From a checkpoint of a small contrastive image-text model.
Model: 28.5M parameters, 64-pixel images, encoder norm rmsnorm, encoder activation gelu, encoder moe top_k, encoder num experts 32, encoder patch size [4, 4], encoder layers 10, encoder width 192, text encoder width 192, text encoder layers 6, text encoder norm layernorm, text encoder activation swiglu.
Training: muon at rate 0.039, 8100 steps, batches of 128.
Data: trained on single toy objects rendered from many sides on busy backdrops, 5.1 epochs.
Rows from block 3 of the image encoder of a small contrastive image-text model, named by matrix and row number. Rows with one number within an expert belong to one neuron, the router's apart. Each number is 128 + 24 x the weight over its row's rms, rounded and kept within 0 to 255. All counts start at 0.
Before each expert's rows are labels from the 100 images, of 14976, where the router gives the expert most weight on average: "strongest on" is what is common among them; "lies over" is the class under the peak. Only what is clearly more common there than usual is listed. The data: single toy objects rendered from many sides on busy backdrops. In brackets: how many of the 100, against the usual share in percent.
# router: router (encoder.blocks.3.mlp.router.weight, 32x192, trained with AdamW), inputs 128-191
# up: expert up (encoder.blocks.3.mlp.up, 32x192x192), inputs 128-191
# down: expert down (encoder.blocks.3.mlp.down, 32x192x192, transposed), outputs 128-191

# expert 25
strongest on: pink (27 vs 8.6)
lies over: part in the main colour (45 vs 17.3)
router.25 [133 136 143 168 105 144 144 123 140 145 138 164 139 114  99 126 105 118  99 155 148 103  73 133 106 165 176 144 165 127 118 143 135 103 130 171  95 115 132 122 122  88 119 108 165 106  97 175 111 124 131 112 121 186 142 150 167 144  83 119 156 131 103 146]
up.10 [190  86 141 137 120 133 151 114 110 133 155 102 128 108 118 127 135 141 133 125 139 139  92 143 146 139  71 109 145 135 122 161 139 104 111 125  87 117 164 101 100 102 145 142 177 126 151 105 126 139 121 124 125  99 120 136 140  90 116 134 128  96  93 146]
down.10 [123 132 130 138 168 135 127 100 125 150 146 106 166 122 106  56 111 126 151 136  85 173 140 134 114 147 142 147 179 130  88 125 132 121  94 154 149 107 121 168 120 135 151 109 144 155 150 119 140 146  72 145 122 152 138 120 134  92 157 104 151 120 166 113]
up.11 [109 131 116 101 121 105 160 102 140 141 127 145 135 113 127  61 137 149 105  91 108 141 120 126 113 118 132  91  80  87 120  92  90 154 126 156 112 127 122 151  47 122 120 138 149 102 127 120 138 125 119 127 176 103 136 102 152 136 138 135 146 119 153 116]
down.11 [129  97 142 138 154 104 127 136 134 147  97 145 161 137  96 121 100 144 121 156 163 132 117 154 128 141 101 108 104 106 121 121 109 146 147 133 126 102  88 153 118 140 150 167 111 130 141 105 143 136 102 162 151 134 155 138 151 122 127 172 136 160 102 136]
up.12 [138 145 152 119 102  72 140 120 114 153 127 154 134 134  65  90 116 144 129 114 130  90 155 169 129 161 145  96 130  92 154 137 151 179 160 117 119 151 163 131  90  86 149 131 149 153 153 129  99  91 161  95 106 133 144 121 135 111 126 119  70 137 153 127]
down.12 [152 118 152 108 129 147 122  62 165 115 121 146 117 137 148 169 153 138 114 144 169 189 163 132 170  85 119 137 101 142 109 117 127 157 174 145 103 102  67 147 114  86 154 122 134 139 119 135 145 157 130 130 123 153  91 167 145 146 134  98 109  81 166 120]
up.13 [ 86 149 119 136 115 121 135 110 115 139 120 141 147 141 132  86 177 142 164 171 113 113 102 102 146 122 137 148 145 143 144 134  87 107 136 124 121  91 135 120 107 147 109 147 122 123 122 156 101 111 117 132 121 118 117 129  96 131 122  69 161 114 116 131]
down.13 [123 140 118 136 172 103 142 140 111 144 136 141 114 127 146 153 125  75  88 182 111 158 162 112 106 136 110 116 125 128 131 131 123 141 108 126 131  84 157 155 124 147 108 138 112  99 129 175  88 114 110 120 118 143  93 144  90 122  94 100 120 133 154 135]
up.14 [192 104 137 130 156 130 168  98  90 101 105 125 165  96 156 141 136 163 131 128 104 125 108  85 121 120 114 116 115 115 148  92 102 147 122 122 103 165 151 169 137 167  96 153 135 140  94  93 131 113 112 146 102 125 113 158 118 127 156 134 123 124 107 130]
down.14 [116 153  92 140 149 115 141 157 126 147 104 142 130 129 131 149 126 127 139 160 117 107  87 101 165 114 140 146 151 117 111 176 183 129 118  51 131  68 126 152 136 122 149 116 138 143 153 125 129 136 138 126 145 125 114 141 133 190 133 149 127 152 132 149]
up.15 [139 162 110  90 153  86 123 114  95 150 128 117 142 119 115 119 156 117  75 138 141 114 164 131 181 113 118 113  65 157 143 123 153 122 124 134 129 119  94 144 116 159 135 142 147 128 142 155 154 142 177 155 159 136 156 100 138 159 118 118 133  91 105 106]
down.15 [129 124 175 147 107 144 122 180 114  86 143 113 120 104 165  88  90 101 177 158 141 142 130 116 168 131 143 139 153 165 147 149 111 125 129 148 123 146  78 165 173 104 104 164 185 142 152  80 137 125 128  82 114 123 116 137 119 145 118 128 121 142 136 137]
up.16 [ 72 112 113 114  95 150 115 133 168 117 124  84 111 148 132 113 127 143 159 113  99 135 145 139 159 168 148 130 118 135  97 143 130  98 141 154  98 130 120 123 130  97 137 152  87 104 124 120 138 113 155 129 156 140 123 132 176 107 119 138 142 104 134  95]
down.16 [134 145 166 115  95 134 117 145 160 169 166 142 145 110 115  87 147 104 118 109 145 108 104 118 112 111 111 129 121 163 148 122 109 115  83 149 145 137 148 135 146 152 127 148 122 150 150  86 133 100 108 108 138 179 131 107 100 120  91 140 146  75  92 136]
up.17 [ 74 154 126 140 137 157 122  96 113 101 103 144 126 164 127 142 105  79 158 126 118 124 120 136  73 105  61  90 172 118  84 134 192 126 144 131 123 130 141 129 131 155 160  90 135  86 113  89 158  85 150 114 125 137 144 128 139 115 118 156  72 124 162  87]
down.17 [174 132 113 153 101  66 112 125 161 134 100 168 130 123 152  85 128 128 105 121 128 142 143 137 125 170 147 138  78 134 140  87  89 112 166 145  71 119 158 116 109 126 141 143 114 142 156 119  88 170  99 166 147 135 134 137 124 149 107 146 163 107 120 168]
up.18 [143 149 151 145 153 142 120  88 109 122 126 143 141 136 125 123  92 120 150 140  73  95 151  95 148 108  75 150 142 134 131  90 143 131 140 118 134 113 141 144 119 115 107 121 149 110 157 151 151 105 127 150 143 121  86  73  92 165 183 149 125 141 111 110]
down.18 [159 152  96 147 100 138  87 118 132 122 160 118 118 124 124 145 137 139 127 145 103 106 131 148 177 154 152 126 110 165 139 124  90 161 136 162 141 150 114 127 137 171 121 150 105  97 127 106 119 124 118 117 171 124 104 130 165 120 107 106 108 125 136 136]
up.19 [135 144  80 104 136 143 155 131  98 138 117  80 193  92 159 120 119 105 158 143 124  91 127  95 117 137 136 132 124 164 100 135 140 141 114 141 129 114 140 111 117 147 112 106 153 152  86 180 182 122 150 146 103 129 101 129  92 137 144 136 101 132 103  89]
down.19 [156 142 122 161 108  91  73 135 141  79 130 130  86 120 119 101 118 126 162 165 123 131 166 145  98 163 114 130 127 132 131  88 133 125 113 123  69 108 155 114 163 134 136 126  73 140 145 130  87 101  83 143 144 138 174 114 159 165 100 124 144 106 113 166]
up.20 [ 95 126  84  68 147 160 135 165 123 125 114 140  94 142 167 128 130 103 136 173  96 125 108 106 124 150 146 146 128 136 128  93 170 116 172 132 113 125 142 140 131 125 133 102 135 133 105 156 136 117 135 102 135 110 141 148 161 132 158 102  92 115 170 103]
down.20 [126 143 134 105 132 140 124 101 122 122 125  73 144 103 173 125 167 135 117  75 147 158 114 139 173 128 132 130 115 110 115 130 115 118  68 150 166 115  85 125 160  52 118 148 132 124 149 110 121 113 124 146 103 192 127 170 113 101 125 139 146  92  92  88]
up.21 [121 181 121  99 116 132 146  91  79  95 136 123 160 146 109 136  76 141 109  72 120 117 128 139 107 140 111 161 141 102 147 142 114 115  95 112 114 126 127 134 129 141 113 179 118 133 116 121 130 144 159 142 164 121 165 115 118 173 136 102 138 112 117 112]
down.21 [155 116 126 193 134 113 164 134 135 137 161 179  91  91 151 103 134 160 124 105 191 113 158 173 103 156 116 126 127  89 128 134 124 115 159 122 124 101 119 134 176 106  84 144 150 122 104 126 148 114  77  98 105 133 134 124 134 122 113  95 162 136 126 128]

# expert 5
strongest on: grey (32 vs 8.4)
lies over: part in the main colour (55 vs 17.3)
router.5 [149 162 148 142  49 133 125 132 130 122 165 136  85 172 114 139 117 140 137 104 151 127 124 129 169 169  97 123 121 198 106  84 125 119 112 163  87 166 159  97 118 119  90 128 121 139  94 112  96 122 109 153  95 142  95 143  98 117 130 164 157 142 117 138]
up.10 [137 136 124 118 128 187 153  95 154 119 115 149 105 145 128 144  99 152 145 157 169 165 115 136 127 136 148 118 104 145 143 106 119 120 138 127 133 108  89 134 128 134 163  89 107 102 127 108 136 131 138 109 127 126 171  92 116 104 101 116 121 101 129 136]
down.10 [163 124 118 150 109 117 172 184  83 135 155 156 157 117 124 111 128 106 139 136 138 126 118 127 129 170  96 111  80 117 100 180 110 159 109 150 137 102 147  77 143 122 181 140 124 132 110 155 110 139 130 142 150 130 106 166 144 144 122 150 128 139 120 120]
up.11 [120 162 141 179 118  84 140 125 102 149 157 121 129  91 125 144 130 141  99 117 112 153 132 108 155  99 134 128 140 136 105 139  92 117 143  85 127 121 147 134 121 110 144 124  86 103 171 150 113 163  99 128 140 149 167 124  99 175 130 123 147 106 119 104]
down.11 [144  86 126  98 117 175 129  98 141 126 117  73 132 122 122 115 124 154 160 122 120 127 144 133 127 156 137 136  82 173 162 118 140 134 139 166 150 142 124 146 133 115 138 114 128 137 112 106 124  98  99 135 117  98 117 150 143 156  78 148 124 116  99 125]
up.12 [143  85 145  96 154 103 151 106 131 103 116 104 139 144  95  64 135 187 124 121 124 147  94  95 117 116 130 156 109 119 115  64 127 156 144 136 119 103 115 152 112 159 136 137 116 145 112 138 159 108 138 122 131 122 115  95 102 148 169 164 117 164 109 107]
down.12 [134  68  99 159 121 169 158 118 175 149 110 138 130 156 131 121 119  92 165 137 145 116 118 148 196 165 132 109 126 124  85 121 140 157 128 139 144 122 113 110 128 104 111 106 145 138 143 129  85 103 114 103 127 165  97 168 157 137 153 148 198 174 107 115]
up.13 [106 133 112 115 150 107 118 177 135  77 140 144 105 146 130 153 117 206 114 110 112 133 135 174 104 109 109 103 132 104 116 145 131  98 117 116 166 119 135 130 145 172 141 124 108 158 132 103 139 122 133 132 142 102 142 122  84 107 111 145 128 138 132 125]
down.13 [184 141 129 159 140 130 146 116 105 140  80 126 163 137 131  99 109 130 166 131 162 135  72 183  92 135 141 105  82  97 131 133 129 142 118 116 110 134 147  92 167 123 115 147 122  99 141 133 111 114 125 127  68 120 113 102 129  96 120 112 125 109 146 165]
up.14 [108 144 126 138  93 129 118 135 137 121 139 144 120 123 107 138 115  95 126 137 118 113 169 174 127 132 136 135  84 139 130 161 168 107 123 108 101 138 141 140  89 181 107 115 117 114 115 146  99 120 110 155 113 162 130 116 119 150 125 115 121 137 147 144]
down.14 [110 143 116 163 154 139 140 166 124 134 134 109 146 147  94  98 145 137 134 156 134 125 143 130 118  92 117 127 123 137 147  85 113 160 150 109 127 112 141 107 139 118 141 124 126  95 114 163 152 155 144 139 138 137 113 152 107 105 159 133 151 135 134 122]
up.15 [141 102  98 137 150  98 128 125 126 144 101 108 154  82 101 166 151 120 207  96 100 137  98  92 141  96 104 131 129 154 138 126  94 133 118 155 154  98 119 154 127 130 148 158 134 102 173 131 112 164 130 133 105 144 121 145 146 118 106  83 116 119  72 128]
down.15 [128  96 145 131 111 132 167 147  95 118 104 141 135 138 161 124 150 142 121 173 140 131  74 105 108  95 155 166 115 139  95 171 129  96 158 152 111 125 122  94 112 136 105 138 111 133 140 149 141 120 130 132 149 139  71  97 172 116 126 130 137 106 137 124]
up.16 [133 104 178  97 165 146 123 122 151  78 123 108 144 178 115 156 117  98 163 139 139 147  98 122 103 147 151 123 129 136 109 136 160 131  92 105  89  98 138 140 163 146  83 102  83 146  97 108 164 161 126 107 134 109 132 147 105 132 128  99 104 117 154 155]
down.16 [ 81 115 148 143 163 111 145  91 129 126 104 124 136  99 108 139 106 113 146 102 154 118 126 111 138 135 136 162 144 131  70 155  97 128 140 135 113 144 123 141 153  88  78 112 153 107 134 124 170 161 129 117 123  95 135 123 137 132  78 106 133 140 140 114]
up.17 [123 122 110 123 125 155 139 157 116 146 133 120 108  85 142 116 109 175  75 165  94 126  94 164 131 130 117 113  75 123 124 147  95  99 147 149 123 150 149 144 110 132 149  90 156 124 113 116  85 151 111 144  90 151 135 135  94 110 145  87 142 109 128 126]
down.17 [125  93 146  72 121 109 141 100 165 116 177  79 106 119 135 129 166 133 161 111 117 107 140 114 176  87 160 119 110 142 138 133 104 168 119 131  80 143  81 140 164 140 101 146 101 139 115 129 112 121 137 132 113 151 126 149 137 127 138 107 156 149 134 149]
up.18 [141 158 107 122 153 112 120 132 125 158 126 101 133 143 147 103 119 125 132 124 104 189 114 119 172 146 101 136  80 138 120 148 123 147  98 111 111 126 168 148  84 112  69 106 126 102 158 173 101 164 146 140  64 114 138 141 150 130 154 143 123 131 109 121]
down.18 [150  79 161 108 127 121 130 120 112 128 136 139 127 150  83 179 141 111 100  95 133  72 148 113 144 111 137 104 113 149 143 106 128 162 137 126  95 128 122 141 103 138 117 138 108 113  78 106 121 105 112 135 143 159 155 142 133 144 102 140 135  79 124 140]
up.19 [157 139 132  91 130 163 122 158 156 164 116 145 100 133 174  90 182 122 147 137 120 166 164 138 160  98 133 106 117 110 137 146 102 152 157 127 130 128 104 163 103 117  99 133  96 135 130 128 156 113 121 110 132  97 139 117 110 103 126 191  82 123 131 118]
down.19 [111 103 123 114 125 127 123 122 144  88 124 128 110 137 153  96 131 182 122 109 137 155 130 105 139 115 107 137 125 126 120 137 129 108 106 123 135 104 115  90 105 180 185 140 112 123 120 144 118 111 112 143 105 124 139  69 152 150 121 155 121 165 131 132]
up.20 [115 132  95  60  85 148 159  92 121 109 138 106  83 115 127 116 160 132 121 102 160 130 114 127  97 164  80 144  79 115 143  97 116  94 120 139 184 118 113  98 141 141 140 119 117 138 127 150 134 143 106 181 130 154 121 145 161 141 169 120 118  87 182 161]
down.20 [147 149 115 113 106 137 128 123 121  90 124 141 150 155 148 141 137  71 117 149 120 140 111 111 111 168 130 139 111 157 130 181 141 136 123 154 134 101 141 111 132  81 142 110  92 149 116 169 145 117 133 100 132  78  73 125 106  74 139 138 147 112 140 166]
up.21 [156 169 163 138 111 153  98 146  76 128 145 129 114 125 119 130 140 102  36 117 119 147 186 146 168 148 114 125 124 140 145 147 142 107 104  96 112 118 146 106 134 144 131 143 102 148 101 120  84 134 108 115  90 116 135  98 151 117 129 136 106 118 157 127]
down.21 [105 121 110  99 100 118 135 126 140  99 140 139 114 110 124 114 127 146 168 136 172 119 131 127 129 105  96 149  91 182 127  88 120 134 107 115 170 150 142 149 107 114 111 149 138 144 125 129 153 146 152 127 178 119 127 134 174 149 121 152 140 155 138 157]

# expert 12
strongest on: white (46 vs 8.2); grey (31 vs 8.4)
lies over: part in the main colour (88 vs 17.3)
router.12 [109 104  98 166 118  93 130 136 145 154 155 146 123  90  79 117 137 111  91 132 178 138 144  86 116 131 134 122  96 121 138 146 152 121 126 125 148  94 139  96 145 127 117 167 152 128 116 112 143 168 159 115  91 169 125 126 139 109 113 150 156 140 101 141]
up.0 [ 97 159 159 151 119 171 127 113  98 134 160 160 148 139 127 118  83 143 117 118 147 117 128 154 136  90  73 160 122 117 119 121 148 155 125 127 155  93 133 110 155 163 141 134  71 138  88 130 153 131  86 129 113 108 134 140 103 105  95  76 128 109 149 134]
down.0 [136 148 138 143 168  98 129 129 158 153 155 149 144  90 120 158 174 142 136 142 200 126 173 100 175 147 108 124 128 127 113 117 125 142 171 123 131 127 110 149 122 128 137 150 135 137 126  76 158 150 150 153 174 160 114 163 127 138 160 131 175 104 132 113]
up.1 [149 120 135 144 186 113 108 147 105 113 145 135 170 133  89 125 134 149 113 144 106 147 121 192 128 106 126 120 127 158 130 106 161 120 131  89 155 184 114 114 143 117  80 151 119 110 149 161 125 134  95 116  86 137 129 153 131 109 118 171 175 126 106 112]
down.1 [130 137 113 102 173 118 117 158 131 143 109 102 123 115 101 145 104 100 109 142 121 124 170  84 150 131 109 127 143 125 165 111  91 144 143 138 126 117 101 115 118 130 137 155 119 126 118 117 131 144 129 123 163 103 113 113 128  83 147  98 122 128 113 133]
up.2 [138 136 117 115 119 120  98 105 112  99 142 163 139 115 139 101 167 160 143 147 108 116 202 147 148 163 167 121  84 140 135 132 113 156 124 133 143 179 141 121  93 132 135 101 136 115 138  83 139 150 141 130 139  96  96 173 102 101 133 131  94 143 137 162]
down.2 [152 131  98 145  96 123 105 143 137 137 140 128 131 140 152 109  95 148 112 123 137 103 108 150  89 137 117 154 119 128 115 126 107  83 144 133 116 122 141 146 136 137 102  98 129 143 187 195 177 117 146 174 120  84 153 108 144 174 141 128 174 139 143  97]
up.3 [ 94 155 158  85 139 134 114 127 133 146 128 112 118 133 140 147 104 172 126 166 115 163 145  94 122 115 120  77 112 132 123 167 153 167 127 133  75 173 142 106 102 144 145 131 141 131 124 136 157 132 160 172 110 148 157 174 108 147  93 165 181 138 138  94]
down.3 [145 138 141 150 122  83  98 130 130 113 155 123 167 120 110 129 169 115 159 140 150 141  76 128 138 153 154 166 124 142 103 166 128 110 115 124 137 107 138 115 130 141  73 123 152 137 126 149 133 103 115 138 136  86 180 126 145 121 128 102 110 102 117 141]
up.4 [177 103 152 130 131  92 159 114 147 165 139 110 103 134  98 137 159 144 129 162 133 125 141  52 169 149 111 122 165 129 119 105 126 121 142 110 135 177 103 128 144 143 132 136 108 109 140 111  90 129 121 150 197 136 108 121 125 142 163  77 136 112 153 132]
down.4 [142 148 133 108 112 121 107 138 101  95 116 116 169 174 104 120 126 116 144 160 136 122 119 127 109 133  80 131 133 186 120 136 128 147 136 140 111  89 174 139  94 131  78 148 158 147 113 120 109 133 143 115 124 178 155 121 133 132  91 163 149 166  60 140]
up.5 [128 156 102  83 166 102 105 113 114 118 100 143 142 181 125  99 128 128  83 100  67 149 147 124 131 103 104  98  94 143  95 119  90 154 137 136  96 134  75  98 105 147 125  99 110  91 117 113 159 160 113 164 147 118  94 121 156 147 129 137 107 130 137 152]
down.5 [ 87 136 140 137  83 136 119 167 120 140 131 153 131 104 126 101 113 141 164 126 117  84 114 156 146 123 115 132 124 102 116 107 144 169 134 144 139 145 128 137 136 118 158 117 153  83 141 134 115 200 189 128 131 156 134 142  63 144 125 125  96 174 122 102]
up.6 [113 135 158 134 156  99 107 109 139  75  98 120  95 142 146 128 155  73 116  76 101 112 178 128 163 100 131 128 136 146 136  98 143 129 154 145 182 108 142 137 119 167 131 138 138 152 133 113 135 120 136 156 141 109  87 133  86 135 106 148  72 128 124 178]
down.6 [106 143 140 119 168 107 114 132 129 154 139 151 185 127 108 133 123 110 111 106 151 114 127  72 116 139  99 136 121 170 153 148 129  92 122  87 132 105 126 138 156  82 155 174 135 131 168 141 147 132 126 123 115 130 104  80 141 104 109 182 160 143  87  98]
up.7 [ 98 118 151 184 177 120 130 128 175 119 122  88 129 146 143 176 170 132 157  97 145 112 173 139 150 126 143  99 144 127 140 155 189 160 132 148  88 136  89 146 108 100 119 116 175 128 123 147 150 138 106 131 122  95 129 137 116 112 123 139 137 152  79 159]
down.7 [103 127 122 127  77 103 128 144 131 158 126 141 129 149 100 113 164 133 115 119 107 196 140 126  91  85 124 139 112 116 108  99  90 105 100  88 171 168 157 151 114 133 175 133 136 100  87 104 123 133 107  74 181 112 130 115 133 152 137 112 148 121 126 164]
up.8 [156 139 131 110 130 127 139 111 108 123 119 125 138 132 188 126 182 130 120 142 152 129 104 152 119 154 140 129 127 164 125 110 109 117 134 143 151 126 175 116  74 134 119 139 112 121 108 113  92 109 159 113 175 125  84 104 126 111  95 119 115 140 145 109]
down.8 [115 145 121 147 129 146 165 140 163 151 157 118 116  96 103 174 122 116 107 130 103 145 101 140 174 117  92 167 155 102 128 104 153 138 104 112  89 133 125 172 121 110 155 106 160  93 137  92 104 148 124 136 100 117 206 140 119 150 126 150 132 124 163 158]
up.9 [159 158  96 134 159 166 119 142  94  94 136 108 117 108 134  98 132 104 120 145 106 139 129  99 132 113 135 127 101 120 127 158 104 124 129 103 114  97 129 155 121 104 126 146 150  91 155 128 171 118  87 139  72 106 124  85  87 120 128 115  85 129 133 156]
down.9 [109  87 149  94 148 103 142 137 115 164 110 114 147 125 186 127 141 138 131 122 121 137 124 129 140 150 120 130 161 122 143 117 117  99 140 109  88 141 138 137 133 139 119 119 181 146 128 164  61 115 171 134 139 156 158 175 114 140 110 111 198 126  95 140]
up.10 [160 115 135 165 106 108 146 130 112 125 108 139 149 130 134 119 176 158 116 102 128 129 115 200 142  91 128 123 120 115 143 176 141 128 119 116 152 114 135 129 122 101 156 122 100  96 123 121  90 107 125 115 122 129 101 111 131  71 106 173 102 108 163 147]
down.10 [134 171 108 107 128 148  97 113 143  88 116 145 128 141 144 158 118  78 124 135 116 118 118 122 156 117  95 134 117 154 106 138 141 119 171 109 154 136 159 143 177 131 128 121 102  81 138  89 148 103 118 105 141 148 141 108 114 138 112 103 122 131 140 129]
up.11 [133 145  80 127  90 121 154 132 116 159 118 154 195 138 127 140 142 127 126 143 106 112 163 115 155 123 118 135 145 163 114 141 132 120 106  88 142 120  93 125 146 144 142 126 115 127 111 125 129 103 110 135 135 191 111 137 134 135 112 137  93 125 173  93]
down.11 [118 155 119 156 126 121 148  88 123 117 101 159 130  95 135 105 125 116 104  93 158 122 120 131 133 126 101 142  93 117 129 125 116 114 133 158 120 140 113 155  75 171 117 119 122 101 132 160 122 117 123 134 160 147 120 191 106 130 138 153 123 139 104 134]

# expert 19
strongest on: black (45 vs 8.2)
lies over: part in the main colour (48 vs 17.3)
router.19 [116 132 130 159 104 125 113 117 152 133 148 147 119 124 107 111 120 143 151 136 147 118  89 132 125 167 137 131 150 144 131 114 150  95 125 137 110 121 115 106  78  95 109  69 173 119 123 158 112 106  75 117 129 157 119 158 136 131  97 171 154 157 111 123]
up.0 [153 105 147  96 104 118 113 144  87 107 101 109 104 129 146 155  97 133 121 105 132 116  86 145  90 128 105 107 131 145 124 122 173 119 132 104 143 135 123 111 184 121 101 121 133  93 137 169 105 131 122 115 148 125 149 134 147 109 137 126 120  84 103 142]
down.0 [121 163 156 134 130 152 121 139 122 112  95 129  92 143  86 144 148 121 121 120  94 117 175 142 148 130 137 120 111 147 150 128 177 120  91 104  85  92 100 132 171 119 150 142 131 134 128 114 130  93 157 139 130 124 110 134 108 109 101 144  99 104  98 151]
up.1 [128  97 148 130 149 148 144 126 112 127 124  89 116 125 162 130 131 109 148 102 104 117 110 164 104 142 144 144 156 165 171 159 182 155 180 153 158 157 169  99  99 125 114 114 140  93 120 131 110 117 144 146 110 145  60  91 117 125 144 133 138 116 118 134]
down.1 [117 113  87 121 136  88  77 137 119 147  86 132 120 127 111 127 106  85 173 100 112  83 106 163 140 115 150 134 109 163 130 114  77  82 126  99  81 136 131  95 108 133 135 143 176 159 151 121 165 106 137 149 126 132 176 113 135 150  94 142 129 178 111 129]
up.2 [117 128 121 108  88 121  77 126 125 141 127 133 137 137 177 160 102  80 126 148  69 136 156 123  79  98 100 114  80 123 113 135 108 104 109 138 146 127 134 105 130 151 108 121 169 143  93 132 106  88 108 148 112 129 111 133 198 131 155 108 108 106 155 133]
down.2 [134  96 144 120 145 129 124 131 148 135 146 109 132  95 122 143 123 118 159 150 126 145 139 147 129 142 147 130 141 109 139 140 178  99 150 141 164 153 125  92  86 102 132 147 109 141 106 162 130 119 108  83 166 152 167 130 191 129 175 120 133 122 118 104]
up.3 [117 166 171 135 143 181 143 117 137 132 106 141 124 125 131 121 112  63  76 139 137 105 125 134 102 111 123 118 121  94 131 114 136 128 130 145 121 134 107 136 141 149 100 158 129 156 134 143 126 130  71  93  87 139 150 175 121 163 116 114 140 112 128 139]
down.3 [104 102 139 129  99 113 116 144 150 106 135 189 174  87  91 141 104 170 125 146  88 141 125 138 151 136 140 126 135 113 114 132 120 110 132  78 111 137 122 122 135 118 144 132 120  83  99 130 110 135  94 138 130 137 126 134 139 142  74 184 149 132  74 119]
up.4 [125 142 132 104 134 136 122 137 123  89 128 130 135 145 140 155 132 139 139 154 103 109 119 133 137 121 108 140  67 115 143 131 115 140 138 178 130 100  82 110  93 141 119 142 135 135 143 162  97 140 149 142  95  79 144 149  91 125 132 161 108 132  89 151]
down.4 [134 164 123  98 170  78 132  81 118 100 126 128 116 123 113 116  68 166 124  99 131 145 112 105 111 106 141 149 149 118 123 122 146  80 121 137 132 114 146 135 159 182 111  91 132 132  91 164 119 126 149  64  85 116 144 130 145 171 147 121 127  83  94 148]
up.5 [170 142 119 155 130 124 124 110 162 153 116 171 153 108 114 108 142  68 112 124 158  97  97 104 147  66 152 139 107 170 152 119 133 126 147 106 107 170 123 164 134 140 138 112 155  93 103 130 193 139 123  94 123 130 161 155 145 136 117 120 112 115 121 151]
down.5 [113  85 123 109 139 125 156  86 124 110 156  66 125 136 119 138 104  73 145 125 120 155 145 114  97 121 102 110  97 121  79 109 115  74 131 129 158 138 130  81 143 118 113 123  95 102 157 126 107 139 111 144 154 106 153 131 125 118 127 166 116 184 133 138]
up.6 [137 134 142  94 115 105 102 128 135 116  83 101 105  75 111 129 103 126  84 124 102 144 129 156 134 128 163 116 122  80 108 108 137 119  83 119 133 143 157 116 129 147  81 153 129 109 137 145 107 150 106 122 112 105 151  88  85 114 124 108 124 116 134 130]
down.6 [110  51 146 132 123 143 109  77 144  79 153 111 108 203 148 116 117 126 166  75 127 136 157 109  92 117 138 146 126 122 128 148 140 101 144 104 163 114 146 117 169 133 130 125  76 181 122 133 121 171 122 107 125 146 122 124  93 135 102 153 155 145 125 135]
up.7 [123 115 122  96 141 142 126 141 124 128 117 133  81 154 146 150 172 123 173  95 133  92 123 150 128 124 112  85 127 108 171  88 108 153 132 157 107  90 132 130 111 147 106  95 138 105 140 120 150 194 101 155 167 105 125  98 131 171 118 170 118 137 142  86]
down.7 [163 139 136 163 142 143 159 111 106 126  92  87 134 103 177 149 123 139 147 114 162 153 131 140 123  89  75 141 126  79 165  93 125 149 160 145 117  97  91  90 145 164 128 140 152  95  98 148  93  84  97  84 105  95 142  94 117 134 142 142 107  99  64 144]
up.8 [184 131 182 115 117 130  96 139 116 111 138 132  99 143 156 139  93 147 145 130 145 144 133 138 139 169 111 127 158 118 109 169 136 125 127 132 141 104 131 107 164 144 165 100  75 117  83 146 153 124 112 113  99 167 128  95 115 132 122 135 111 150 143 103]
down.8 [168 152 118 130 129 121 136 137 126 143 109 122 105 116 129 114 177 132 110 116 124 154 157 142 128  92 143 105 114 140 145 131 142 104 117  90 139 133 111 123 160 100 140  77 135 123 131  85 106 135 169  70  92 168 157 129 107 100 128 139 120  73  93 144]
up.9 [158 111 147  87 159 157  83 138 101 171 142 123 131 105 109 102 101 116 150 123 125 161 105  90 163 104 166 112 140 132 124 101 103 129 144 120 119  87 121 140 138 130 146 114 104 122 134 135  93 140 146 115 154 125 143  93 143 130 128 151 124 144 128 142]
down.9 [ 95 108 149 139 131 179 174 140 140 159 118 147  92  99 174 147 125 125 127 126 109 113 140  95  99 120 115 138 154 112 140 152 123 120 116 170 127 102 104  93 144 139 123 126 158 197 142 175 114 173 117 137 153 129 153 181 115 120 122 112 115  86 108 129]
up.10 [108 121 170 133  71 164  82  98 130 124 162  91 132 162 132 151 152 117 104 128  96 128 140 125 111 122 105 123 159  91 148 129 168 126  94 129 126 127 128 149 115 147 115 112  99 165 122 114 146 119 176 122  98 149 152 124 130 142 188 136  83  81 102 153]
down.10 [163 114 145  97 102 112 130 137 142 171 147 126 128 132 116 125 140 126 113 100 109 101  96 158 142 161 126 150 137 126 136  75 104 156 157 102 130 128 127 112 150 109 120 160  95 125 181  58 126 102 166 176 123 122 149 159 132  93  98 135 109 117 145 138]
up.11 [194 119 103 103 121 109 136 101  83 155 114 126 159 120 125 111 154 136 129  76 140 123 140 161  89  92 148 101  97 125 117  98 135  86 172 178  91 148 121 130 102 153 135  89  59 146 103 127 110 134 114 114 178 102 112 145 116 136 137 126 104 127 146 138]
down.11 [104 127 127 153 137 106 114 142  97 111  87 132 134 140 132 132 113  97 183 136 122 115 104 111  66 125 121 110 121 168 138 129 116 136 147 197 117  85 127 126 126 125 136 137 140 140 224 121 138 121 146 172 142  92 125 144 157 107 123 103 110  81 151 141]